{"input": "log_mel", "encoder_layers": 10, "decoder_layers": 2, "adamw_lr_other_params": 0.00073}
Rows from block 4 of the encoder of a small masked spectrogram model, named by matrix and row number. Rows with one number belong to one neuron. Each number is 500 + 50 x the weight over its row's rms, rounded and kept within 0 to 999. All counts start at 0. Numbers have three digits each.
After each neuron's rows are labels from the 100 clips, of 14848, where the neuron reaches its highest value: "loudest band" is the band of the loudest frequency at the time of the peak. Only what is clearly more common there than usual is listed. The data: short pieces for a synthesised band: melody, chords, bass and drums. In brackets: how many of the 100.
# fc1: MLP up (encoder.blocks.4.mlp.fc1.weight, 768x192), inputs 96-191
# fc2: MLP down (encoder.blocks.4.mlp.fc2.weight, 192x768, transposed), outputs 96-191

fc1.44:535439423519460487551367514503510523531520470495536543456482540514514530555391532601499561504526486561571515555488461529526531490551489394543654463564447551522556544511452519454583483465463495581470504504488510549486516479574543482479512569583552458471566491512549448485405537484439493464
fc2.44:492582549476549414549434537506538478581437551461458527579353420530485506468550498517461500508478495476503581476458418514501465508491523469535511426371473519496414539557521523532506426506569443524500449455554561524521535500436454469406559482498542569414463593629487549438399467595440473445
loudest band: 250 to 500 Hz (87)

fc1.369:442536368469512499492504534549454422415573540482493482419474563509484522509571565480425456566464462437435479509567475524533461566524494511488463488494513470385521492621460507562409434484406546543521503475512534599559540503590512536493479496443556534485442510433505504492476525454446575518
fc2.369:532382521459557540477530506481519608514455493430527530538499435579570548483419484534485513385491493491549502523401516489508435441511456505506512471428495664533578496464558498512575530466533443508494536649493412456520518491586443529472492455595501467536581483484481525550507410526513536547
loudest band: 500 to 1000 Hz (42)

fc1.745:553515461462469467447559530547533466553519576517511486576492463453511482555658440468501510474543558508444555532453498518519427476549447492501558518558558467487446539527472511454496464488510517494509462460478542483448503446563427544534518481401492477410476486477508558429451634506508561566
fc2.745:553387535526544529468451504554465547459459484406473543433540509503435510514467456542477534474554495469449504493551459467437555495425517503512507539444461455583527496472492480472448586484499539533519481544488482451554437511478493518570489455497622504510575496438523461544524411416500462318
loudest band: 250 to 500 Hz (70)

fc1.147:614501476450505488457457466453390537531424522453511467606512547501527387493494502478526549446428478499450518525511492509389462485485441421502525531533539440462552420543495553482505508530510606491466514527485484523459516473488497466491555512493430450607560444557451593454507423467528422455
fc2.147:496555482493476440556480567481469517489551491541397501478426521489498457474545450507436503591581605390488433488499491497581588423473520508476392360416535451561424525442532386456456495569526502477523466516480511520511567441505510458493526526516456484455482517440469510494514454525468480548
loudest band: 500 to 1000 Hz (47)

fc1.222:515601432464493458434511476518495474498520487538453526544514359563523416477606463523452430469483431549381634474406518597438524530514523382533492535519554585497535521497530447422449577527475395526546481578455489485541491472564523456571529459482406529552536513464557499585503525575437539528
fc2.222:537402549449606430532577475516563494507473518457528535470532539452494475483561446529510403436487394489525452530415520449467476507491491481440420540494443444461602436413551542511473410536597520479563498461525464531464545576511512526454407510567561537539406418482513587479526454452491504411
loudest band: 1000 to 2000 Hz (34)

fc1.6:547600504463600536456534529409322532513552427533494485530339488478357452500449506459477514384490480594521552487578511494490346394503551527503547480461456504463540486488479474491510567523481410474503512550522512583517495479500468529540517584555576499466493543509469526513472495491538536441
fc2.6:576410543500407484489409513512501598507585578574608461471522444393503493581444513576496525464482574520526529527512493585554363534424478538509519533541542523432511472576485567548407503489465461524547493429450485489465486523386552528504402494564525498427507505320474500495432512485554455499
loudest band: 1000 to 2000 Hz (27)

fc1.89:466520495434514456558403490543511560464506568473484589482492537566509519452567508594498522554480451494531495501501474550411452485475475465491510494526449537478551535609434417475609477442518422461572489556468562529544476385466463464470548465561515593462499544470570337512438509456552494487
fc2.89:493377601461528418525425425517523510524413446406401497487394477483488442538537506554563423546474448534493582550486498472539540527501503548510389464494447503439478512476615620483499474514508447509501507525558494465510535505525503569403519569493567556488556512555528492419508499471433412446
loudest band: 500 to 1000 Hz (83)

fc1.350:420512495434535600496498458593551453383397487560486443508601509545487563452475487434479388500528508581465563493586513462539557429512566524463539441476512405509476507480526464529566511534568546428534522602552516516529584544556575464535480494540443541460548531548414482385520370465470454563
fc2.350:497557543569464412451542534573468501537528480478494579459520553507512556504503562558453455527503549493498424531477517518459522536486527476511452453447452522559546454514419513483494551493496509477466490474548621431380542489448501543507535490555524499503575506501466416447576522535557544587
loudest band: 1000 to 2000 Hz (27)

fc1.170:540562487463552601422489512484546519416476448529458398505402555501609416569491518495488499458378452433465401463448534509520443477540510485466494509522512561411574501516490559473479567499513565434495501427548553555527536414668575482504493536524587530468468569513440527430507532478461495473
fc2.170:447559443402501490509507520497458524442567516514412514581442549456428459461543447545466591526652547568552532486525482417511560477529528523443418519450452453510524520449372480500529450525475581426497474530549575522529460487489442497547560554472485367537592494526531494497480541529502533560
loudest band: 500 to 1000 Hz (38)

fc1.358:567491572544500490503466520439523521439511472500532540537430544446557579443478535471490586490517555424508579503529537532496510505485511493582469487502527502482445398530427585512581560573420509472386442465501522527460500577605476511469465532553526419447485526530501497489439426540539514557
fc2.358:534441473451525482529601441494593500347493462511459521518467507536467459527508403434556495448530520502493519546493473527483609488510620463456497455448502480563514432450468571495492445474527524486540548509483455553508481473598510571466435463499582488471520421508551533426548445487605498477
loudest band: 500 to 1000 Hz (67)

fc1.650:536499518464583425397471458556520573536563439471472497599407522492507567473454478464433539511526454437528505522462525425449474486482525475524477487495476469589555466458616512569466581607623483522487457421458548453428476467438515480466572375545490433469557443559540571497519471487457380471
fc2.650:479448507520486537376450490440550458396583652550463494439492516491510407500590530572538478542439457527414475484605490621416552558457465497462530574554470523497509559492411493406489501475422559501536476499489478485511454371521559554494511506489531541558490525476447553493445453572484538546
loudest band: 250 to 500 Hz (57)

fc1.666:476406458509431487461432378374555499512481513481462558488464503507546450553511501593514509479545530509493544515569515497527520441476487501506546517448505471539570524505499443443552624487568527508568522458525520524537584543538477502507554558462526474488570532495482572384505370494359499559
fc2.666:550578518502516531619549572537536546464527502471574458507610490496467491426510566483480496434489425620554541515501517425488469588538452520539377466551524432492486524503511471419535434508548545477529464562433490437479440510569468505478469493472558602423476432520490535474515393512398475537
loudest band: 250 to 500 Hz (58)

fc1.38:468583447620434552519478459494464499458449502451514443524542510564602566526516559389502507477412516594561450433547502594462598520433458529508476611592521475516547437480454588478540488550547456504499424544466429489471504518430500461542539517542388497479491555518448490530504449448507520467
fc2.38:434478508514511508377517465570510538470476471524477460465454476567535525509513526513453632531539490600523568519559438427535425498532479450506366451452398475445507501486541465506468476478510430472406521523493500432594445520556520417611552482472522403578547518471462503445498430601571536467
loudest band: 1000 to 2000 Hz (26)

fc1.24:597397499521568533402508477606491451471559560508409380615513488530484537523511504431492456414493497456469506458509489508529583504311492444522523487477546513448550462515518496547518557452516469527461552475544589472512458464467499510484584465467418501460509488530479518469474625410480521555
fc2.24:572511642533562440501475560526462518530484460563541517509384483503455403531458559472492563441491501506362455621457483492465449526436482459510491507498450465451412551487457544484593375527504443541486422471511530544562531512539450504467592536651508434495500549518512390549495442505474588580
loudest band: 500 to 1000 Hz (38)

fc1.659:541420498395420577449521481565560530473499516503467574491447491545426519553458464514549397530477680512484379538449318497476458490507515441478518629534523525455500540544496505448528536516508500521519518581462505530468561544524462463444532471588550530531534561612526449465516564476472497537
fc2.659:504481640496528541404576455586480530543517450480522449447488565435506444437535472480531468470511435470466434529501520471506461514418496487399465534468439542498481498486504580511518452550450504458448459497481429442511417457484498439507426498494502490419469540492501548522543393447437420520
loudest band: 1000 to 2000 Hz (25)

fc1.510:436531513514488415500457410467490532504503572567531463465543461516551461373475497592519594515441490503520487497374529423484535419507492519544517484490544441529490507494503565513549526513388516498464492509620446523469518519480559422511487570587501324478470495485436444483451555452529582390
fc2.510:394400506509528479433496606518617567452521503439506449614497471492544547537592518425555572496535560482539500585538549576482555430462572558546518529377434396557514539422580561491432452586457529506561513452549514481402473552525458441455485491493426525560474558393544467468510478481590449515
loudest band: 500 to 1000 Hz (38)

fc1.551:557456478532586516590592525508419504514514477446530456534462491515579426474649602500518559502471524503514455479501534410533515548559482444459516542545478532539426509464474428454425436502564604492494512506406519505574473483531531432425578445496544453437491499499451466570470481430484577503
fc2.551:514427539442456452494482409575616436428554451488484496496592464462612485516415548517516498529553486490595481502511457488499532549419385463497550487505553466454486515558469527583474459471380512502453470489390525430462577492411528449432455455454523474559442495506448490499472537564507471579
loudest band: 4000 to 8000 Hz (27)

fc1.19:583506531458604538454547497563536486460449473507459527520570497469471519508504495570486456516522514466451514471641586526461476411434518524492484569481491539496452406470431436514618526537530539417469450455449477552562621491497500507487520456515389524424467521491467511450490512523516562529
fc2.19:578536440532536460474489472593521551568592422475514445543439417470487431564522548567478436491420445542409520518456461583454521569427555576501492446449424511440501560493533528450480405515512539520447441488497491483554420495489539504534473543592587450477510540493579557464597459460497452458
loudest band: 1000 to 2000 Hz (27)

fc1.682:463415483552540509488545445502477510537532552511374514553513459525520558514527509476518480551572556458426537638461453473468525476552466433547505467479447537535531601374526412515474614576404418528523472415462543492496481497495471550567571615459481506597479506505477529437472423480482489512
fc2.682:494382530485528447522473474592464557522501450524524578451493544410374489445497511483486526436468491522529589515528507533528444560474585500408493497537473477496573511534430537477505516493439557523517527548573468504527502469549412602466553457450514553532511508523612509413479545455471543383
loudest band: 250 to 500 Hz (98)

fc1.634:448488580414635526485520457498543441436597441479526474472487591497481490558438435548475504459479502506548523580572471474540437479522531505480485432449432528535405547439531477479476408514528488445489553507523530631493618479471494546487550505504423527496476535515533452569433419457406502460
fc2.634:653537549494463559508495486537497532473637539470553454411530487483486450459530476596492576528530549468527535609564462520488481500502500447444557527409537452527480500499564542558463529484570511492672531558532483507510454532499527460459435533498414524491433488460618449504516558569537485561
loudest band: 500 to 1000 Hz (57)

fc1.58:512576481525460542441563382484556572523473511526511451485454467479557442404544461525454472533524542453457510489504440472448509540587452511516504456525588464542486436508467443567503590564587505540479532584534524558494551553421516393469431475511478419425505483525497542458539502611546609525
fc2.58:550410418477512430442477603566509568511501460478508513548512560509460564528457500567497543449568435518523559533547607530517528444547507562527450516417517527466548491525541547455497541523575569531444538460505454515450475518534460621564462481523474463529487494442415437572516522558524603424
loudest band: 2000 to 4000 Hz (27)

fc1.591:495507461505572427390480469527610437499521562439481487457566506544478507520340494493461460540453538457483503515466554583435449506458458534573486492420517593479522533564465518511521538432533540496508476414491538520596509541448522469527581583540467501640527532500520456488503541527430485497
fc2.591:478461541376538527536335460517531530470520512559456464494403481402450430509494527565464576425512443473489454529463436435534469562440582531551455568527500421441501518484493524437483405468437416506470566566412497499454488512491462532504565493616471514523495484556469473566469489515570488510
loudest band: 500 to 1000 Hz (43)

fc1.241:512468538487458477500512481459534557502437470470559518492434548586535496518592472490462478554408465494451410473466582568464545542458558509458484557468563484423406551611487504478518484465483494427490481496519542485458513509516465461518487491608458479488465520517449469503569507614458498504
fc2.241:512381428440505584537418483558530465597462541524466607456572465473438545581477495530464440451525416497534510530436477444532447437530559438512529505511471559500565499458462548549551548500504410479563536514555446557492430492599514544484506447465653494498460473442592502496448516426449487538
loudest band: 500 to 1000 Hz (40)

fc1.623:469578455494491484389489449545619518523497463561515493580486583415593481566487529516529498514502497561498495464488475499489464529492465483516479513494540467459485504546443456424535483468536457534477558550567424553478480497517469533470417475491460530557484489464482513537590525432505457441
fc2.623:502554549402504501588526514415514562442515424526605500537472538536492365492487498494480569583589645439482465511469483432524611520478539472476465447471409475598452470516550469536477513463520467489541494494558461485492439527463483522449548510551531499527518471440549494528490566482513607531
loudest band: 1000 to 2000 Hz (32)

fc1.80:513582542567456504583471544410468428418521513569526468578458450492556538604476541456537505475507499611506450510479527578446484516552473473517535521502498499462460517501566504474583467492480420591455453482528504519514481548518461535502476613556505576413497590454428478461527522405532536501
fc2.80:407509438473526533517425410462480485636477417571466560500587538569481580503487475512496506541538451461520448576499486475521418548460430508582444450486573527518396447460475554546515468472477494438496478509505420448488510455504440529445540488521472496593460493468469449500411500512473511566
loudest band: 1000 to 2000 Hz (36)

fc1.380:459496461514426481494571465433476554496558519455462537552482480444534401461450512475509501449514575466521466458559468502516477631512445555496486539452497595375486546569405503534547459542487529428493577409495556555481518482474480424578542560571434546574572434568466554505618582492470486535
fc2.380:486519510512464490505478468415413490452363474537592461444528533490549515395464466592469464553549509515519426511539526463496490519513580480509518430661524495520559480497504506428422544529479550507470496490448527508470526458439519543506462627520601447537438508455468516483489452474603518429
loudest band: 2000 to 4000 Hz (25)

fc1.280:520532585463511559558505477630558582543464496437515494556371442489565509437535536565501441571609567436546495518435531496576451430527481508420578538445496418534562527478461483479457525405516458451527516556503473595506499516517528514543409416489546537441580538566491453505446505394545451501
fc2.280:546474511492489526564581457487518535407553540456512481450466503573535486508409525444449520617561522508598504537537461478519523442442510453490395457434456520493612548519576492538493441452462483501475479543590612517504554439449526479490447494481527460450527582572508462456563470558509519430
loudest band: 1000 to 2000 Hz (40)

fc1.92:442600392462511514343610478541530462538554494469466486552470537566520431443467505491498511481492513493446495464473478547495584482576540568388502457517525498547491520394576468459531515503552525646434471501498428454513490533449552457486405481467495491393501513496476509532603504496409542560
fc2.92:633490589536478423547376516433500522458518500524506469487540453445497512479554550462481513561586509485527534534523478468448510541538605483585499420498483523485540530497505501575458484555533462461481457575562504494514572542516451433577535551493514479538549472493472464445455466456538535542
loudest band: 1000 to 2000 Hz (27)

fc1.284:475463487481553501448536478471483488424533490564509518494585427526559411524503425568464435548454469521426546515490399475446475589447536486546557515481545599476522560447527512434561421603580485468621528522630546485553455469611510494597492543514502544459522507461541486408552449515523480473
fc2.284:544409488453553434414483479563596473466430497499540478529439496508512449527509468487410493414505474524524490502462508469512551495545446432537452447461422369445548431516521483455482542545483423462486535518505545436463490591446534505410509509615524489582487413423558541488494499467503500427
loudest band: 1000 to 2000 Hz (37)

fc1.265:494451485515563453473405483541552467414506489502566502441447535506543456556540506452473565525446531466453505531524488572521501577422460572477487580485421485485577525452526584499472512498493553613536440470536563502547469634526479587521522496472549525583452604572554526543602554463467514451
fc2.265:516512556481567478428516448468585632544627511451486538495454508561506490483487479592593558473466387507483530545491509489561427424442484472492375465471486563506512489508538529470552474456470526550528472499509458449550454497548580602491454445544504456499484508560423579528418460508436586574
loudest band: 1000 to 2000 Hz (34)

fc1.136:355522497455511529547455422483473484511477506510559588419502486572518427457532428508484487482585582517500466485425526554518468508495517340513548481513450586530451477549467531579534457467468491520571525424606448569511509469510509499423543502471529587474551486536485475542531576528431551576
fc2.136:537545525582545491479494543468443465511563518369464497472419479535496548475486545521531438534498524452472432532561408490464476448404475573505506471394518487488569485537562585526514519510488555548458496510506542584449479475506509557437493571518540532522500608524490501533454482431444480477
loudest band: 250 to 500 Hz (62)

fc1.691:598439501455370504496426473462549516444587473459590456539506485539555561463540494616458450491498493437438578513511447520473348539523457571495471436470438537559476401425508558525457515451532581414488427509459578516499491566447532529515521420423521542505501457479526477454478507523431522541
fc2.691:496508599547491512499495469539442519601455421451514491418603493502564529427533552540518534550499590554460551549432456404503486435558517429475519453454552507407509456457482500508545420458485483499454576497549499591476533538521519491555501587599465505506438463490524600498509462500510421466
loudest band: 2000 to 4000 Hz (28)

fc1.53:533516452479403563444469518517451522435469500468427473484596441436496568502575525553537629481488465520484523477520511403463594502402504441548549489510504531399553524462520525517534457365559403522485555576468482469448514463570493526442466498469421519400529432487519521517416591485521499508
fc2.53:514509461431488423506520481472500523550443529492590482496524628508551521484485540469498490508501425461457470507524459469546523463470517490461498635497488391537470533606463473484456460549434426513489515504501448421458474513434570460582480534555476428527508542442474480584552477531419498602
loudest band: 500 to 1000 Hz (39)

fc1.543:491559449529489554502482508553502478530577474459481513608411498485557574519436460543521472527497562529421468486510474492485516623459529424520519479503629564493499544467515536482475567389489418638441429517590454467451521523436436554466452471596600550436468523581525492562439490456488550514
fc2.543:445509580562474468505560456476545560495444537493471520522500501473468382437538516467472437509543497544468377508536527485503415538478462559467384489578488390497433425506495578452451474527499511417514460450446524472484466562445402430528515545476470645404482548581422531484579476505511516468
loudest band: 1000 to 2000 Hz (26)

fc1.694:391452565451468568557584453560565454487554437582504518437402455512528465488474446490535517477523528496529513407596486495498526576423445478501514494533567507498550509514508393560528550439637469508453531510531433462548529553517578486506531510443522525578553561529539511454519400477445575561
fc2.694:579487450547473536376480478457517511443472637415520459519632474473448580439564547549497408482505464507484507512556502463477511538475536459462588533501555487472468496494489525449492594436501560479503474527472553448487465491494463503531550557479520539397437465464456564432449558533559556488
loudest band: 500 to 1000 Hz (40)

fc1.728:520495593467409486488542418542437514540487381468447486450540509444569510508543515421548513352494431512448521451506508463475490484583392455451561535452520423422572528606518534418481443438508465459583455463470513519496586512391438494494553418514453506457459462512548431463494630557510476431
fc2.728:524452519448517513491411592481512530430487589398400547568491496483496427486429509522460509379550575545453522432501473554497568441514557577467491493500506585512598498532490512421557530520550575481513548548453532563433471403502550551475506542566510571475567474442493479462545508504564498466
loudest band: 500 to 1000 Hz (57)

fc1.568:475470511477512396427504478468473577474537491485517564495436424453535601538446443448453527487445442503495528485513500467473401558530422463441460528344523432530560422494557400493452566534507512564529527533520530473534465607587460501493525517448609423522600497518491535480482531574460508463
fc2.568:562451421525491537444449412532544524551574567461446460448486546421497413460487571484571410440535377508497493574486457570580474567461486502512471501605411525471548492519442522470474540452421550406594585542563506466508596484474499404383492566519578508514510401508503484593447493502437470466
loudest band: 500 to 1000 Hz (38)

fc1.191:493530438524554516447504426514515495568489486452493532495434456436512493479525426463603462472498585548505490607531507480516552589587467548506517495526487473446535549472542433525495547569517412472468464429464442561521512531419564450522539561466485541561530449521418537493337425496541483593
fc2.191:537449474471519464465513527585481517558545387519492478418497460478455491485492495509591479431522556497462520591559466511469557568486570450464560501491551456519538491537588486493554482517439482420353474487534462474543508444477478593518467499526535616417453467460539527446349494487430502451
loudest band: 250 to 500 Hz (87)

fc1.506:472412476465544442521542421493480583518630497501352507478432609473514582450446538551478479570526538499554519497543561430424453528564548467535515385538448411498481624483524459527432504527477409400606506549546505512489545566501486486575526487575578584467460504502520521511537479547501472567
fc2.506:552459530627553563502550480600542471537444426505476555494584412479487541536501483508483581496463486535377573556542512566496467508622476514435550500515525473507414423518373507488475511471489511490497490419533469637558486514473508511481456439443468487556506410430539526495519524523482523506
loudest band: 250 to 500 Hz (57)

fc1.548:559510443537504483542563562481611462504542538430558434489541553495504522500459527475502457446600383456552618611522505563450561573570496556509543475385485511398559432500458440515487493514449500522605508507486476518485493539539516456444527473364467456439615466461428493455524550480522577521
fc2.548:398483598495498509386511518509560480543502488529609441447493487477549453383578514481509515447554454596534578495438496453460617529442466519384456527530462427428567447435547457480494568511513445455544423466490436546433475496446483517507488434478513402523547503546459546552583487441520485512
loudest band: 500 to 1000 Hz (40)

fc1.573:467565438480515569611449529476511482558520540564580500436546511474550482380447504559464471508420623505452495482473514508459542461479412525466461526554544557510433514466439565535474507516435467404583522510502435496599542450543494462555524545585476471377468530496482501543416558438494540574
fc2.573:415430558581483551459461542384480539412569505427497438495475523533519549466482557533566628562454561553464476431528384590476486472377587512477413461552438386502590495596557569422561572442511516522503503535485489432448465501515527491546443522466439527572466571494554529521512445545545484466
loudest band: 4000 to 8000 Hz (33)

fc1.681:527482560485518472485528500500552310563438429457490434557547484499549515540626444528499487542612537546521463484430463414473545489541536421602530522571514541535477494411547381540554484500601487483491514499474517573470446431486609392588481441615505536454483479449540495501522508411471502433
fc2.681:574491472471436397488489470545519611559553513510526583503497482442482465489510470478536523539476341584460538523525493516472568473504407504498431554452561528510565472537437561566450425565468466589613492464491448525552468538466481610513416493557482570621456516529529538392459522572495498520
loudest band: 1000 to 2000 Hz (29)

fc1.322:560500540546454562491452472457526535521419482456527456478488484570483522520448478480603520482505503392541476531508549536568513409530516535437466576475499546550550481436490556631459483463532567469458483473512442478423420544618484437508594533556449520526599559505488490523444481507427469546
fc2.322:555439449462515413498549554466470515575530577529478591526522496429473468527542442497502422368520463437479451487455523396542441493577496557485499558522434551501499531457483505442559604564519516467463506477528599496502528548588555501502535476569558460423525439441466490514534503531516576544
loudest band: 500 to 1000 Hz (59)

fc1.310:506497582577563509518502418436528495489514506466457594461506529537456456492531530489537554516451473500417420463566456532479499597543471598502482472531457417578520559592477509398455455504581474490544450461450459553432564553461452529503505495446534509531501547520485595522433527470453566493
fc2.310:425543530462506525488477491550466502468458416556530485483533509473543487595555509466518608526486496535431487471579460515485522593536474468502406493525392485576506457482586499453529399492486427456450477531505405459521513516470493429553482472536501548546541507502558547493503440457476518498
loudest band: 4000 to 8000 Hz (37)

fc1.340:533543562501501433506429410568513604490506571506477504529538497478537600407467538503431467596523625509476514515581457509468535511570476519523474510511483555481441538483401440534529538470500428448595490518507502514539391465519507539513596470555575421435548502488504571443491560522502482441
fc2.340:476493478547481475365540544425537492446527573431544558590563471498407520544477452476514534495413624495535503465453465562401482449544575496556541433599479435459569519531487481551535476495514528555544525505624499413473430482425500502539527482493451593553536464528563515412528542508496511500
loudest band: 250 to 500 Hz (63)

fc1.596:477514528417476491456574568541529532401481473572475410455449531444534448546502556510594473540567535463465596426554450451504511517548507539536498575473481458464435451499517488425486450536507447463422529446517607500454489530485532479565469535470460610470507604525481488533434522503506513537
fc2.596:479435491500524476455563511458510545462461491502444520503559503525504553499455473484563601520499518484581333534452474554501506582510535522497443427481527443572442472485493536525562659382569436513539479529520509467560513542487450480484487471470403459464495493458497508479493511399526561524
loudest band: 4000 to 8000 Hz (26)

fc1.729:489519467487582446515507498460437580584616473467495544501465525460519440486447494554454560513524491489500557494478451551458560513393462540523511534438520543498455456519597485534603530381500484592415531443590449505455533536491442516505531543600580550518540466479461504432578456396495536599
fc2.729:571561592527519542485574494562504518490531503500519529490562520493467498488472499480505496432582517521447444539609531514510538561534520518465491411497432424548496551431457487522574466574529537444484437402561568481525467553510477494535609451482413509571447514482541457473475571484523486417
loudest band: 1000 to 2000 Hz (25)

fc1.393:681504449549484494538512491466565501481465454453493405442500457438549396499615511522463524448494476580446505472569514519521482485427420518450550612532524439534557476540531494526489514549610569467488528494466469466550430379499510569447499456438418319462409566484412494510514465437510483463
fc2.393:436366568417487418524521598496507530510498436509499504468434496486528539480493393535446585453494533458463439510454497434584537558503510539428513338550469508473518511499481492458540487507441463480540558397515480513449550585531444530466530549524492504501443454544590484529575510476501553540
loudest band: 500 to 1000 Hz (45)

fc1.54:455536496413494560530493636503423419427578508587573394482411460555503467426485501443420532481398499539494543503465531438545542557449417514528549561473567509391464553575541398613525471527536509481516589464491487484490504501501547491569576467467552540435477544495516491540575437512471521475
fc2.54:547509542512536536471505408468605480541449444517453450519562522543453483444562483489582487545537485498517482569442521472557468406493561531517514470502510468507480552458546485508611502435483476482500465543493508422436485553512403534444527582484479456405489525513456431506496549422467474538
loudest band: 500 to 1000 Hz (53); 1000 to 2000 Hz (26)

fc1.104:497535447511486599511476515583466534522470477434444491544451471522457429532398478465647543521493534511537490470471567610528599494413481498509466651489530473490540479417552556390506514474608482539511545531477502429425581537492455462470567502548500536498509541563503487502483466480470503441
fc2.104:555470535470521429465605420454534523547576512540536535434537516444524415440571495533476498501506397487531478529541500504442467582568481570492529438526422566456372551570432523570495490537415536580424481516508550474609407392510595511517536461455464488536455483480457526462511432475534568459
loudest band: 1000 to 2000 Hz (40)

fc1.619:454556508406464443448570514461478499513443491546501572496567450536560506455488446494493518477509492572573418388475520474456436514454488540532518483456491505515523490450614502508470441493594587470598551490594531476542371649456543550491481467490410464498487441577474504468481468531489487486
fc2.619:508514430505575530486482501465502490575469421420480496491546516523557495478595487474550509466439581542544497502423431478499510484446568451591524547497419565521412513608458500529482479489541506425552559511558465536480493401519503540485419622524523588535499511501475512522466514456582426426
loudest band: 1000 to 2000 Hz (38)

fc1.763:458547502509525450581518490576504484445514584529513510570527521473453465505419569540456612511563511515480458554510589532534479573487504501510474355416459426448461437459551564539541466548593491549608480481511495436561464525564495432587389443539565447544589483554544481482469562470543432508
fc2.763:534453409584519512551475430487530573492513491465559546529540570511417486527502383358529493538494443485487494472499504481447479422437490531501468480464518511522492468447471541504500456506476458538582588536526570472488545374461450490545417479601506464492534598636415533514467452547578513550
loudest band: 1000 to 2000 Hz (25)

fc1.9:442484473533468533442586519492339505497540474464424492434519487468494448502552471474455464500457555445546479474539534523436479547474433381571626531472527428510558535525520438451548512529498567568517481495478514477489447638489429484468461558574489502534439452506542450503581517448497484466
fc2.9:500563461504480516646496594464454436493502469437512504540570595519495483497436504408458520560445510517468511479525439537493513476464498497581531509579491567488470532654406487578557499517474489539459513538523442414495555389443506486520477570570372489542569468462500463534493461484515557549
loudest band: 1000 to 2000 Hz (42)

fc1.673:480432508439511435367510438594504483453558497503539534552519508556495504457404597491544496547459526548517503501539492589467489582485483459531578511548626443465621512532537495547544497606512504541440426538527533469495381539556538445561474537489466591496414504519503590476474503490476491526
fc2.673:436483419623626531519488589516446491553494509527530448460498573450416483471513492467578500433466512501505498478531464522550509434478479520482405568558529544494476435552482492504542506559468459455478513565450376440472504449546635453518471461578492481571526433505544466581442409531518474604
loudest band: 500 to 1000 Hz (38)